config = dict(
    model='spectrogram enhancement model',
    noise_aug=0.002,
    task='enhancement',
    norm='batchnorm',
    activation='relu',
    widths=[64, 128, 128],
    init='torch_default',
    precondition_frequency=32,
    max_precond_dim=1024,
    adamw_lr_other_params=0.00085,
    batch_size=256,
    lr_schedule='poly',
    warmup_steps=1920,
)
Rows from block 7 of a small spectrogram enhancement model, named by matrix and row number. Each number is 128 + 32 x the weight over its row's rms, rounded and kept within 0 to 255. All counts start at 0. After the name is the row's rms in percent of the matrix's.
After each channel's rows are labels from the 100 clips, of 14848, where the channel reaches its highest value: "responds to" is what is common among them. Only what is clearly more common there than usual is listed. The data: telephone keypad tones over noise or synthetic speech. In brackets: how many of the 100.
# conv: 3x3 conv (model.decb.0.1.conv.weight, 128x128x3x3, each kernel summed), inputs 0-127

conv.123 095 [128 141 110 131 114 121 132 126 118 148 131 113 112 133 141 121 104 155 105 120 143 124 142 134 128 128 130 111 115 127 147  98 129 117 122 130 125 116 123 166 119 121 139 124 132 104 123 118 126 171 113 130 125 121 122 199 138 116 124 114 135 139 122 126 136 126 112 144 114 145 131 164 122 123 140 134 123 140 125 126 126 124 146 124 115 132 151 186 124 118 126 120 132 134 128 136 121 130 128 125 129 115 125 120 117 158 130 135 132 111 117 135 154 118 131 255 132 132 136 120 127 117 119 131 124 126 118 126]
responds to: rumble (49)

conv.26 096 [129 134 107 144 114 124 139 134 108 152 128 116 106 147 142 124  92 159  96 113 135 127 150 141 133 125 129 109 112 128 138  98 127 116 114 122 122 114 122 179 119 126 143 118 133  86 127 118 123 181 108 116 129 107 117 197 139 136 126 118 144 142 124 134 137 123 117 147 114 150 134 173 115 128 141 136 119 142 126 122 130 117 156 118 118 133 159 209 118 116 118 119 135 139 127 138 116 129 127 122 137 112 125 123 113 161 130 136 130 116 115 135 130 121 129 255 133 127 142 111 129 112 118 124 125 124 125 128]
responds to: rumble (49)

conv.108 128 [131  92 152 100 128 113 194  62  74  86  95 109 105 191 101 130 115 128 148 163 163 194 144 176 105  44 185 136  97 113 118 124 184 128 167 106 136 134 160 113 134 120 120 111 106 111 155 130 158 140 125  97 169 121  96 140 103 104 143 134 139 143 152 127 104  88 162  76 141 125 132 124 222  46 123 109  95 148 110 127 107 141 120  83 150 168  71 122 130 106 153 122 113  63 135 147 113 114 153  98 131 126  44  89 187 134  98 103 128 142  49  88 126 149 146 122 120 123 161 177 152  91 130 136 148 138  87 135]
responds to: speech (89)

conv.85 100 [166 117  96 180 105 140 118 204 184 152 111 134 111 134 100 172 122  84  89  96  88 132 166 143 106 208 130  97  94 125 176 207 114  99 127 113 116 178 138 130 132 107 135 168 117  54 115 124 155  91 104 127 171 144 139  72 153  99 140 179 175 162 115 136 158  98 141 162 139  94 102 100 185 139 157 104 183  78 120 165 134 196 136 144 133 135 102 106 143 154  80 125 148  97 143 189  92 154 217 151 147 143 136 135 130 120 144 112 137 120 121 144  88  97 128 104  97 154 134 101 111 179 111 126 109 137 162 194]
responds to: speech (65)

conv.100 093 [109 126  87 201 154 141 113 110 113 191 101  62 169 147  88 132 147 109 114 120 158 231 158 118 130 167 107  69 119  92 114  93 144 148 120 109 138  75 109 181  98 114 111 132  84 125 165  92 117 147 137 103 114 135 109  94 129 104 146 136 128 110  63 139 155 144 134 147 166  92  73  92 164 167 136 126 144 113  87  78 117 186 105 172 114 120  78  62 110 122  67 205 142 111 126 119 113 103 109 135  95  98 156 130 173 112 189  33 112 139 155 139 135 128 138 147 119 128 101 123 123 160 117 109 136 113 168  94]
responds to: speech (61); reverberation (51); thin (high-pass) (36)

conv.36 093 [186 129 112 124  70 133 131 143 138 230 130  60 117 112 163 143 164 117  99 116 151 215  98 119  95 167  67 144 160 152  95 129 130  91 119 100 148  86 140 146  70 100 114 114  77 158  84 178 125 118 161 177 175 117 135  88 116 129 123 187 147 171  78 113 161 168  95  96 111 136  60 146 153 201 106 136 148  78 103  97 106 176  96 155 182  98 146 126 141 118 126 104 142 187 121 133 104 132  76  95 157 139 162 131 143 142 123  95 128  93 124 111 123 141 107 130 132  74 141 129  84 173 115 129 122 126 122 102]
responds to: white noise (74); thin (high-pass) (36)

conv.71 098 [138 119  95 140 163 190 160 132 109 112  98 113 118 133  86 121 145 131 106 120 172 137  98  95 120 120  92 112 153 138 137  89 104 178 112 150 108 124 128 129  71 121  48 188 140 112 102 165 137  92 124 106 131  84 121 121  95 131 129 119 153  95 198  71 104 192  94 102 130 186 147 129  93  88 157 167 128 143 114  56 130 116  51 115 107  67 161 122  49  89 161 143 184 170  70 142  82 127  72 114 109 143 153 122 107 128 115 145 185 112 175 116 148 116 134 160 113 209 120  88 125 157 126 112 115 127 124 166]
responds to: number of keys: 1 (38); thin (high-pass) (35); number of keys: 2 (30)

conv.39 092 [145  63 111  92 126 132 115 149  71  76 202 174 124  62  79 140  73 117 133  73  83 113 120 188 120  92  93  96  96 119 107 155 143 125  73 171 147 115 169 114 107 137 170 194 118  84  63 138 128 102 127 123 111 163 130 106 104 142 118  41 115 134 124 132 137 132 116 157 125  63 105 102 123 114 138 127 118  85 129 124  90  91 101 180 106 111 104 146 131 119 124 168  90 115  81 153 115 125 207 154 129  95 157 181 148 107 140  96 149  62 110 122  79 141 130 109 105 144 125 134  81  89 106 149  94 115 150 172]
responds to: speech (65)

conv.122 123 [154 111 156  83 128 127 111 155  92 125 119 101 139 161 156 122 107  71 127 103 175 139 106 144 115  94  97  92 108 108  47  88 115 168 102  83  82  31 206 139  85  99  99 162 112  88 138 100 112 104 140 167  69 128 117 171 116 168 106 194 104 143 112 166  56 147 154 185  89  82 106 159 129 141 147 167 134 129  94 127 172 148 177 179 151 105 115 161  92  81 100 145 130  71  79 157 131 118 106  85 149 113  87 103 132 138 172 116 144  88  94 135 128  81 148 108 117 142 127 129 108 121 117 137  86 145 126 144]
responds to: speech (65); mains hum (46)

conv.52 078 [119 108 162 138 147 159 110 142  70 104 113 111 125  88  84 104 153 174 119 190 103 159 159 115  90 120  75 126 124 107 134 110 158 120 126 166 148 160 170  79 105 125  81 131 122  84 114 125 115 104 172 164 174 144 117 120  96 169 129 110 132 124 178 170  92 109  77 121 153  99 126 156  25  87 133 152 130 185 180 135 129  96 142 158 139 122 220 140 213 128 116  96 110 165 154 133 127 119 213 124 126 116  96 135 153  96  81  99 162 119 182 158 177  67 167 144 117  93 166 144 107 122 112 142 127 117 137 110]
responds to: white noise (76); thin (high-pass) (32)

conv.126 092 [123  91 151 100  92 139 107  94 180  62  85 169  53 104  81 125  83 140 112 107 152  31  88 197  73 106 138  94 112 121 111 116 158 128 129 146 103 113 161 121 119 128 114 159 144 144 144  65 112 100 144 156 131  83  93 143 134 106 145  76 117  75 109 190  79 152 109 147 146  94  83 132 117  71  96 154 173 115 135 147 121 126  59 117 138 143 143  91 151 114 109 107 126 135 126  99 106 134 132  94 135 143 133 120  64 119  77 142 140 102  84  99 125 101  86  85  99 181 137 122  95  67  74 113  99 130  98 167]
responds to: speech (60)

conv.88 107 [ 86 166 159 110 130 145  45 147 128 144 155  92  82  65 127 120  45 122 108 122 114  86 122 124  80 137  69 102 162 144 156 118 138  68  62 118 143 130 137 113 107 148  81 140 162 113 135 119 102  82 121  82 110  77 137  58 124 170 147  77 127 134 133 146 116 133 123 126 125 109 175  94 162 114 109 115 115  20  95 126 156 141  75 157 143 110  83  92  96 188  90 152  75 143 101 126 113 104  90 126 102  93 177 104 168 133 127 111 115 101 149 145 115 125  79  63  81 128 124 128 106 134 147 149 116 110  89 131]
responds to: rumble (37); muffled (low-pass) (36)

conv.60 110 [135 121  93  83  80 109 108 134 109  39 145 149 128  93 119 102 107 123 193 113 153 131 113 137 109 134 168  96  75 126 161 116 139 151 155 107 125 110 149 161  85 149 184  82 152 142  78 119 151 106 143  96 156 110 134 179 133 100 144 107 120  91 119  83  73 154 104  78 111 103  53 105 174  61 124 148 121 152 113 123 159 171  49  93 106 104  72  96 165 135  98 153 125  96 108 140 132 135 156  80 110 161  87 139 128 122  27  93 124 120  99 145 166 131  42 147 115 148 104 122 141  92 107 128 129 121 164 156]
responds to: speech (78)

conv.28 095 [ 98  97  91 108 103 143 143 104 110 139 147 129 171  78 162  91 122  56  97 119  95 114 142 248 100 157 130  74  96  97 119 117 187 117 106 108 149 127 155 136  98 160 112 117 113  87 142 108 137 136 108  89 100 120 124 184 106  96 149  81 108 126 204 172 180 107 126  89 112 103 114 124 186 145 135 115 121 164 125 111 109 152 132  78 129 111  98 170  95 113  92 145 105 136 134 131 137 109 193 102 123  76  80 154 163 122 169  42 184 125 141 134 121  48 111 112 103 117 165 116 137  83  97 138 117 144 136 169]
responds to: speech (66); clipping (25)

conv.50 128 [141 151 144  84 186 130  72 186 177 142 107 109 127 164 101 154 156 158 128  66 127 101 100 144 119 175 127 142 164 128 132 131 124  96  64 108 115 150  90 106 122 114  88 170 129 205 100 138 106 134 114 138 197  96 148  77 151 135 127 175 120 178 152 163 145 152 134 193 145 178 151 149 117 126 136 113 174 120  83 150 158 130 162 102  71 118  98  83 144 158  55 125 121 172 109 161  96 115 122 176 132 175 128 120 136  82  77 204  77 117 141 130 136 124 107 108  90 174 116 121 111 144 129 150  85 136  80 189]
responds to: speech (80)

conv.32 091 [141  92 130 163 125 132 107 141 103 145  88  52 125 126  99 161 183 219 125 155 159  75 125 141 126  72  52 137 130 147 127 177 112 123 146  55  82  88 151 146  88  90 143 142  83  54 105 142 147 116 117 138 143 184 196 146  82 100 143  82 116 130 149 178 154 165 133  91 182  89  96 143 128  88 127 162 102 178 122 112 121 117 103  91 143  88  52 134 108 102 118 172 166 163  87  92 135 151 131 140 141 148 117 130 109 167 146  89  91 104 131 104 131 113 146 130 103 103 124 155 131 155 114 143 100 172  89 159]
responds to: white noise (47); thin (high-pass) (33)

conv.44 079 [ 98  61  73 113 124 128 112 167 144  99 131 108 106 153 114 128 110 180  96 138 188 180  84  91  84 127 133 136  63 142 111  93  68 151 122  93  89 139  76 168 104  92  91  93 155 105  96 111 151 160 105 145 116 104 195 129 115 116 105 143 182  90 124 155  97 132 132 153  85  66 175 152 137 112 140 110 132 138 119  99 192 140 172 105  56 138 135 126 157 154 112 131 127 126  68 135  75 105 155  85 103 166 106 126 107  77 107 144 142  54  87 117 171 106 142 128 125 175 145 112  52 162 135 110  97 126 108 161]
responds to: speech (62)

conv.125 100 [123 118 107 103 121 139 164 109 150  82  74 111  95 115  98  70 113 116 145 144 136  90 123 105 132 166 208 150 120 128 175 161 153 117 153  99  87 104 166  90 129 109 160 105 136 106 165 147 143 110  85 139  87 100  93 123 105 120 146 133  97  55  94  72 145  98 140 176  85 115  78 136  63 114 163 137 106 172 131  83 136 167  78 127  96 118 128 158 114  76 157  76 124  66 118 153 119 157 126  41 118 152 143  78 160  89  68 111  68 120  88 156 132 111 147 151 195 102 118 149 134 138 134 118 135  71  86 100]
responds to: speech (74); number of keys: 1 (33)

conv.69 084 [131  83 177 139 151 126 118 121  94 164 153  93  48 166 104 120 122 138 188 118 169 159  70 158 121 115 128 184 130  41  73 103 124 103 111 107 155 100 104 152 126 123 134 143  76 110  82 135 136  79 144 150 159 147 106 134 103 141  87 173 173 127 124 206 112 150 106  72 174  78  93  94 125  83 145 124 111 137 165 143 115 130 142 106 155 125  74  84 114 166 114 114 116 118 103 113  94  45 160 113  69 177 122 140 152 175 117 158 111  91 127  85 101 145 154 125  68 107 166 126 122 128 104 129 113 157  93 178]
responds to: speech (93)

conv.19 098 [119 134 110 127 153 124 171 145 123 220 134 107 125 151 149 169 164 118 129  97 138 118  98  96  73 163 129 103 109 125  72 101 149 121 134 160 126 103 159 180  96 154  65 176  72 129  90 156 110 117 196 150 133 110 187 169 143 168 120 150 134 115 153 255 122 172 171 169 111  81 133 146 113 183 134 160 110 115 139 138 132 109  81 123 146  91 145  64 112 126 112 117 150 160  93 162 134 109 152 112 151 178 137 139 114 154  99 115 141  74 106 152 166  78 115 107  75 118 150 179 109 131 108 138 135 145 124 183]
responds to: speech (86)

conv.11 091 [121 143 183 128 139 196 191  92 158 172 119 151 159 110 162 127 173 168 168 138  92 161 139 153 139 119 155 175 204 162 124 108 165 147 108 104 119 205 114 127 110 123 100 152 133 150 208 120 111 128 181 174 102 126 128 157 126 149  95 138 185 142 135 133 109  76 113  44 141 194 127 156  93 142 174  95  89 149 163 136 140  91 147 169 128 155 198 164 154 162 138 123  75 157 143 178 163 119 136 130 125 196 146 117 183 111 125 162 146 154 162 151 162 121 151 122 164 121 139 158 126 117 158 137 128 115 122 169]
responds to: number of keys: 1 (44)

conv.12 074 [115 117  89 210 141 162 140 148 145 193  55 121  61 114 113 109 127 142 135 122  83 144 114 133 117 154  86 120 136 187 133  59 130  58 136 110 112  93 172  97 129  87  92 133 136 131  98 183  96  90 151 124 130  95 161  84  94 154 103 109 218 107 138 114  67 130 140  78 140  81 159 143  78 127 189 188  91  97 148 154 148 112  75 142 144  88 118 129 131 181 107 159 149 127 133 170  86 180 152 126 156  96 156 121 128 170  91 100 156 112 158 145 153 129 157 156 135 129  82 127 123 150 170 145 138 115 124 141]
responds to: white noise (84); thin (high-pass) (67)